config.yaml
model: "contrastive image-text model"
image_size: 64
horizontal_flip: true
muon_scale: "match_rms_adamw"
orthogonalizer: "newton_schulz_5"
adamw_lr_other_params: 0.002
final_lr_fraction: 0.1
Rows from block 4 of the text encoder, named by matrix and row number. Rows with one number belong to one attention dimension. Each number is 500 + 25 x the weight over its row's rms, rounded and kept within 0 to 999. All counts start at 0. Numbers have three digits each. After the name is the row's rms in percent of the matrix's.
# v: attention query, key and value (stacked) (text_encoder.blocks.4.attn.qkv.weight, 768x256, the v third), inputs 0-255
# proj: attention output (text_encoder.blocks.4.attn.proj.weight, 256x256, transposed), outputs 0-255
v.191 112:541508496488498483491508452507498517468533466479511481500507511517488490471454470513471505486522493481489479503511484486524480500483523502469492533494467486521523481471501497502538477498526519484482504518508501491507474521567537467488505505514503543530511504470472483454517540530498464495499482470497523486498511471465518551469462458498507474546487492476462473508560494565490507478502513478481506541499564456497524467516536486486514442493485500493525475515506499535497542454508524494460502498493508526491508511487467518499552497483565513481561507537540467432505484493502566509497513529485486510569560512528509477491480465482541470496504471501517500497497531525509497478494520491489530492529487517462475500495465513518490501508501500508526513483485477506470502483483561
proj.191 120:470502518515524491525476521515530475498533504521530499435499438470511514514506499534448503522451522503524468530500522480476493519516502481459519471495517540507550468495536552460462464494513507483501494490511531520494520504497462483480442481511510520522498522493506503487513486523471550506472507495518522470526506556495515481536510528478507532473455525477505525489444485497482498518506468540482465511477460526541525523557480504527492459514534496503426509483486465491530456479498500508516451521539499455482471509502500523523459518515498482489497512477514522510494485548511481471504540526495483499480498568533480479525481490504498527509528489523523481504507475547501464523500516544537478520515485500479493517461514501510497493462516536535494524509478457487478513503483521
v.192 086:517486522512519480508487494493503448526469475516493453528505498499502546481524502513495519524507561479480518514503471487480497502482463572472479545549500505500474461478506468490504458524506505471471477527515493481507529507516510515509476525495502517499515486487523492494536495509502479483497473518518504516478470514522526492498535473489490488519492526531479506534448548478531525442521420496494489529530523504513474549532522510559521490508489517514466494478499481505545537501482487518482496503510488482496504476511499498496491466452490497448510493498426516499484476515480467530529491498491468517455483484517536507498520541487521494480546497558500537484462486537529553554508486507499532490499557508455551513473504507514489495512478500526521503456501475550500496537469480
proj.192 091:509516476490474497504511495508506542483515534575498462480471485557500523485519521468503480500435480502561495542530504534493538507498530482486520505485509517471517506512490505531518565524520456490509498524458468490484512500480514512528512491492512445514446447462486475461486516484494516536505513508474539472491532480473489528498539525497541479460503494520512490487509458499499461492514495514476520465480539534496525494484471558524492495490503550518519486528510464510537490465488493508480535487496484500451493528491473499518496462477521488493534490487513475488494515494494496487461567465465435497456515476478567493458500472508508518468522517441475500498526470524475495506529512499477483481478461489513487502491495525519506520481534488525523530489517523512492482487489477
v.193 111:518515520544464485499485491528507492529498474466494500514509476478499535504550529501508527504469507494513510541515497473479499542486490489532503495545534510499530446488523510496510520481451461525455499483539510498533561495519500506508483511480498493486499533462523489512490480536481457460533516516500482472469486520541499504489490444507470481480515517556446499533455540465546501499499483503486512486482550504530475537464527503498494548480434468513483472509461521485541466488502498489505479453507507524530476539506513510507506448480477457497467496484474523497434470512514506478477523462523493471458461502489488521539513491502525482483528505506519525528478488506504538529509523495508536492495555478532491497524524489465489538514506542503489525504511463496455480486494482
proj.193 119:509488494522515499489557520517510495477463524506495486503512481464478554509517501462504500499478564493526524534516529512535517486521511484447533498467501508451527498486481485503479534508494463493532467489457481497506473489551472480517519482525471467533493522508495453500490530507480553529489514518472521455517535509499493539527502535512519478530476479483526460512521518456467462491490476477530514468504508513482509532534451505519503462519474518507538526486506499505477516476481465494521530438511510500462499513473501499482478503503523502495468483476544516528513471518512464526510547504531450513483482496528531475521487477490469459484556476511499523484481497557494499558548489504541508472438489453496470491498459532535497507497499509513471527508475482520475494533480491
v.194 103:474531467503470516520465492510462528494531459501516523533488498487459472507552482521490506534519514518508515516544523500492498488484567448518503482498473525494514474491501547484465528473490491520525544506503493486507535525502542518509473534497491509506539511510516500495476497493506506475530484483474495485491548456525490472506468541529463497487478465467510504439465526554493545501468500505522477521532493522502506508481484485471468447508459464489507518471499486469544507502529491497453477501474464495486469526492494473527530508512486508488509532552478535487469503516508518527467475510468497533543491503514508535541545563484455508504512499497513484500477479508528494499498513525500479434486469505517451462509490476500534480497464491505522453556540493473496470524511510
proj.194 109:506484537538508506486520528522515473462508466510491519470492493516506480532513496515495481469514558502502482475490453471473478459539485503518503475538564511492520501514557468486498493550492467532527518517496493482515498478460507516500491526520509487463522497493516550527450503513525475497431551529466538485517478513492510503497480502473487492504522510478528545513511499548491500464490476488525488482469499523483444521514517439457519490468543482500502551473531536484551523496524520507460504513494493520496481474526514501488463509538495511487474485486527485507504520461506511476485504486469499481498509485496529495549536482513461490505550485505524541483500504539480502562476535494546544483527537453477469510484520520472521482517492527506462501496478519513480484446496511
v.195 086:544504470481478491516462514505517504489510532509510452496514500534518483481530476509551498474476463487480472461485505482505513503502543498518527488473453503502467553495529456461486511497491507510522497520525514469509512539522493440495475526514531492495536524518450480515496521489530537500488498473522468499532532514497566471494488493518489481485480485526546483509476495500534478481526479486530527504467554524527510496457539525460531548532500485516498462474518496466486457503450517473470488488494537503534472493522545544532524511503487521539478493488516473490497501476493493508507540483534493516545474495453502490493497498515489537494524501515514485509491499499489457567475523507462573505464494511505478520552482454528482456523542497483493523498464517476485483498497514
proj.195 082:521488431580490498473511500565505451535476496489500511521528495482518550510507455488482526564544524479513521508483540504472476491487505481490495559528482536510573478498520508519493468501511511507491487513486477531536525510496491460506462514520507491465480530502515478502509505491498495520527532509523458514505514483495520528484515436488496462540499481514443500493481510524531501456482546466503468450503490488486506540470495533490530506522526516481507482485482522497522492497492512489508495501525493517515509502479503459512520527482519490490486489482514445455541478508506527500464472477480507484491540495552483504472485464483526477478521544462485499487518506533536493480478515523535483464514484484509482478493481514512503548529486496530433505537521491525478494463465516
v.196 078:460479495503483493481520465541515450560488523520456512487515521544522452558480540493483506489509505496513511514482527482476488502500527513487512509506520500491490498470453488515491488505511482526533476455482479520513536486510534505544540547512503519542484473471487540464485474551502493481475475493540470541525525474514475501478510522499504467488501496519494468509459505527481511500484499534506470508519518471506489515468492473541491471493521530444535482510504503507512534502515470444491497516536471489522512450542493497512495493497462466485469485502482493508466507476555494460479451509478472512499499540506479508494515496482471464515491487470518498482445515444482503480465513502521467542573557529477519531516545510493503519542483494531496486503464523491532535494518496
proj.196 082:511547522489495465506484538484480533503457507497533489469514543503490490495473539521530476507524497515485530456501493554484538511516455531500487488521498433496458472501501482506508501484514492501492471492478507527541529517467525526518502516524526528496504521482443544546475522509534536515506547494480473546480484484535478498494502546479496518496506491475516511524533511504479526533497503512474489484523480535485479520522537456460467539511468517531502500479528534473479455515475490487507528538527527551505482526459483547483476526524504506482480510505500514474497497480465489516507532492517487542515501482513471458562489528517483521478518455516499499532550499530493533486517470522553513492503491450489485519522486495481533487439461492452506477470489531470474506515521500
v.197 092:494497485484494505543492522511476556483513514541490491473495473481494538512504494521542507478501484468504442496494473472492523498524495491488482503516465533492518554532531486434508509530486566494482522502540492496461468518525510462466485449522514475476473487538475457489518562523488520501506503502507510514465513468484506455535576503521490501493499503473539525523525489500542456535539467481518495501454505530481512474549534512523572524521480493502501489464515513473482472481466476478475484499512504477533496473499513512509487490518520506518516491484474497515472495507512503506494515499426515517472527481513528504496537518464532528488480493499481500522469505476515522538490484504516465481498492513540510530425488495529499485479508535497470513515511498510524520447523455
proj.197 090:489521502478505486510509493522483530505487525506472453544499519522541520525504543496454530540459500521492524518520506495464470539472530477485508520530460473515509493473508510531502517490527498444516483490522483519449523482508506455517496492473491521547510515496529501463477530486515533528511484508522483513496515534469481548522471387511519472469475498529509490495477504502461469507463480508484480490517498496432514509495494477501452531538460481489502529499479473520538516456510501524518490478494490485501527526482529478514500522482483466516507469507498526492504483513485491549501495528501507492462503527503530480471476497458525494527462488499477496519505524505529516483495513446505484501508499518531518461501516485574451505515537530541488486554449492515481492470494548
v.198 093:511489537476476491505530504475505480538453526492528482511559495531530476532547498517468520472517526509530472488515514460454479472483468497462503498490481463478502468473499525541509500507504513490526481511521514522542530502537461515526495499525500523487555512499467521503453465488481480498534509510563476512548460511536509527517491419512489524534454511492478518495515503479489498476495502500453502510427534500523522501472495515464508445481447532495498479481499530563515542484505471521557507498481481495497475490530508462494490502472501490504488478484512487519485504494469453523522502477533501513466508520523493509518492481533509487490536491508449502529479505507478532488536465486517517527510505508500511496520478542480493503522500489516554527513510509484461526544463470
proj.198 095:522497491492467485514507487502523488494475544521476492495487499481443536485500518506525533528495473494517541488538493531497509512544545495483444575471469534489492487476501483502521535519496479476478494470448507533502498468506507476456515472499516476470511488503505490528554511524505563508523511510449509472500506515495509500493507531512549529514447517500480484503545470501490468527496544523494494496532492532501540491498450527545512532505493490550498512524463464506517500529467515480523485483496508480451475503461537480517503505476498500509486507527482496481475475498515469463536521519499497497492511515518531453506524539525530481451512484528512502459531540508472474457526492499530500480481523487495493489464500513525515564452509506487504457518548531525450469539513503
v.199 101:485515515474488470515482496481517496489497514499500522530524523506533490508547521520461519504503511489534503534520538504457513503509499502449519503535511492430477423462504511509507507468498476498502536508537512485503535522482482527520477544501502507475471495463538516468494498447530515490521535461529465526510491511535489493468488437482547520539516498465479492508469471479531490458497498524502470502520485475474496520488536506528500494488453535509490488515474489535495503470525468477493503503507524497472536515513504479483487489472499466511485543492475545503468508567464490460469437507535497522493512543522505487479496490525466539493484525558497448494539485551498547519487500514515492491492503538513495478503537521477513487518500504508478484498495505497553513560469460
proj.199 096:479453471510492484453499537444533499516484528513489490516501531519493489508487504495542459507524510494521544516482463537479534541535523508494529503487530486507499555487499514465522551509500497529521517479458459521517498481491476490493542476483532485513516566492507426490469520517503532486510487492466505461520516472489520523516496505479540473490480516468514453521538510493504542494458493451521495457503562532480518505468464493487518514522535515513525461520488532476566524466500470535498510498548500492485451502477468493515500522472485519512472503500505480488512476482482500453499506467491500539491492490427526505479499448494467518470531471540509537486483521497494500502506496491526488513451506472511471484459494492482544516505465508508520508506523494505498459515497514
v.200 095:529520477489483482493460534552531499523503482491509531540535515505471471494473493518512480466431551501516534481522523509470458485502448456482503494496511512496509480437525513501431439508519469510497481563502506494506524536477525558496480523481543505530517528482445505513466531508504492489501480513504498486526506488490495464460477489517502526480515513502481526485484554473534539495491505509514528481489514480484507503528479486488475502515426526532519527478536518487524503492477489459507484481495462478533523517529507458498480495488500514451500489482455469509495563476478527525500505500495517533473518502488551487533478485512493472518527499513492523504472472484456493512512509507516507501539528500491508545496518511488524504517505486515519541529505516548463491541461535
proj.200 095:523474495517491449471528524470520520492490525499557504455528491524481491496513506511462492525522530493544502489500539480525569504537528488506516548475486505483537449523482515508532501516515467520522453506481533506482505481504488491489476486500468489507461469488464519481499514501482490514508491518459491485498491473491520513484530559486514512466481492496488461537514495535501453488522505482485505498473514521479490505527476518486527514467538519522469504491516473502534490502457527526458548518476564538490481506472522484508440565489476495476478519514511500490491432478486487494477526509478464510459518492503483508501502504530560472491481537497458498520507520538479459497543469492525522504484510419508503479468499538529481500463484506485491513527469485461472495506523467
v.201 086:496525502491512459512492517510516501500484506514535486542520472459487516514528482498521474495510542489512503500530493483509496510492461464504489482476520499489525502443555478459494501496532470471478485546529512505473516537520485506502445511489524483521538480494461494460477500494512502476459437497510470479441546504537487480481528517518458521516507516479501499517457522468549476500496477487560556487491506485518521512491511507502509507546481474481482523491493488514524531490471524485470499482482491509495448477485496493538511520516473534536473498495436511518511475466472474509523544495494524494559508491497540508514501496464489521550543495500464541564470454534498529496505515473495519501456516481497520494468482495547486439504490469482514529530502467509466496522540499
proj.201 100:500497468486482489528510496513501526485527528522479482450455468565505495515521466508493486516473504475532498466522509497479519493506519467468499520514431524527508489496517501523492519505550465532504490527480501529491521486513546458495496507490495482488468485478503505508534509472482533517529533481505516483504510452465491503505526452495513501472484530513482492504508480548500449448498498523440492510450512572508513505463482529501495490466533511489516456509470491489505488466508501529479531517497490511480520506510510506505480509530503497498527528535501496482526540512510513481497495467455483510453581463500554488481489493496566488485516549489500476502506492527495447516488507539548515486518479497482508511466501497532510521522559494538492535530536537507449481457472493
v.202 088:498543469527464503525492468538528534516505489469490505514548499535536509515544526496542555508515489532528520510513466513487501518455499502473508523482529476473520514491485516545517490473486475499523456487475476476483566512452526475490538497535535514541524507523494526460493481537543492451498511460508483541507486511511473484506516491481523468448475547524482507530484515510480535490507487508467559496468527517522489522498506495522517512493495520465506537466474534489519488496533514485480488455530473505485506520494514492479541490492500479489521479545497513506463492484470482505474505506457495510477481515475446486523445522503485464493479556505511534459479474451479523485470529512509478489536547446527486538469519494483512518516501533480510500473509527518477493516497534
proj.202 094:498488514500537461506511466458491495520477505533455488527501503466491507489482537485487491531578534536509508467499532565506505538504493524492462496455501478479490454520483545505461530501485493487538482482533508509491501478504493519536470509521484508541514505502491486476455512514494495560520530528434494533482462480489512542468508508493518499485480441433507526479509510525465478501519482529507484480553489480475510509487464459510518473508483492504543528478522519502491499483502438510469465494537485510477492501484473545506451495520475505508492515467487500470490480509469495480509521484518473532526479525519520488507506493503454486504498446482501512497526461541539541503516451511518511534496474479522540511511475530509481492469512482481465483507457547499538510521507484
v.203 093:485477557478448490492504524515493480505491499494520528493486527520487480492551518517471504505482516540498495478470514517484456511487466481457500510509500516495556447454516543520458477515499528471488521536524499507506515479474525503479470481461507515542489490480554551493512515496471500458518480538484484482485488482496439507493511487502481499490535526528534518491484492521543487513490544528516507492535464465479502480521498495521512491509510567495494506446508541554571547507494495510555459498507481490515520521499523463479517480485491486423504478459444551495508505510493469500475506542488509518476502478528500481539529524500500466499474503505491541488503474506527514447468518481498486513506524506498546514496512510469533544506452513485508507484481492531510488493506483
proj.203 091:536441524448529491519462547479484557470494532529473494477522510529493476506480518482516482446503512481518482494516534522550529463465457489494467544483482497487494490483475482482541510496514486504479482488503513512466503504466496499508470490514502469497461461495467490505467509525485531507519524518505511527494505479509517497487544510529548490488480492502534513526548466522476508533478484521496473493459529508524508478539519518532480492461512473544462510473530475530451489504443500517481534527459472497495494527510479498526461518510478513507463485518515513533505515516459505516521495492474478462517483465492533527486507521551513501487472489504464511502505495487464512527553509537503519515473492495511547494520509488541460477465511420435518522495528526513498502509530472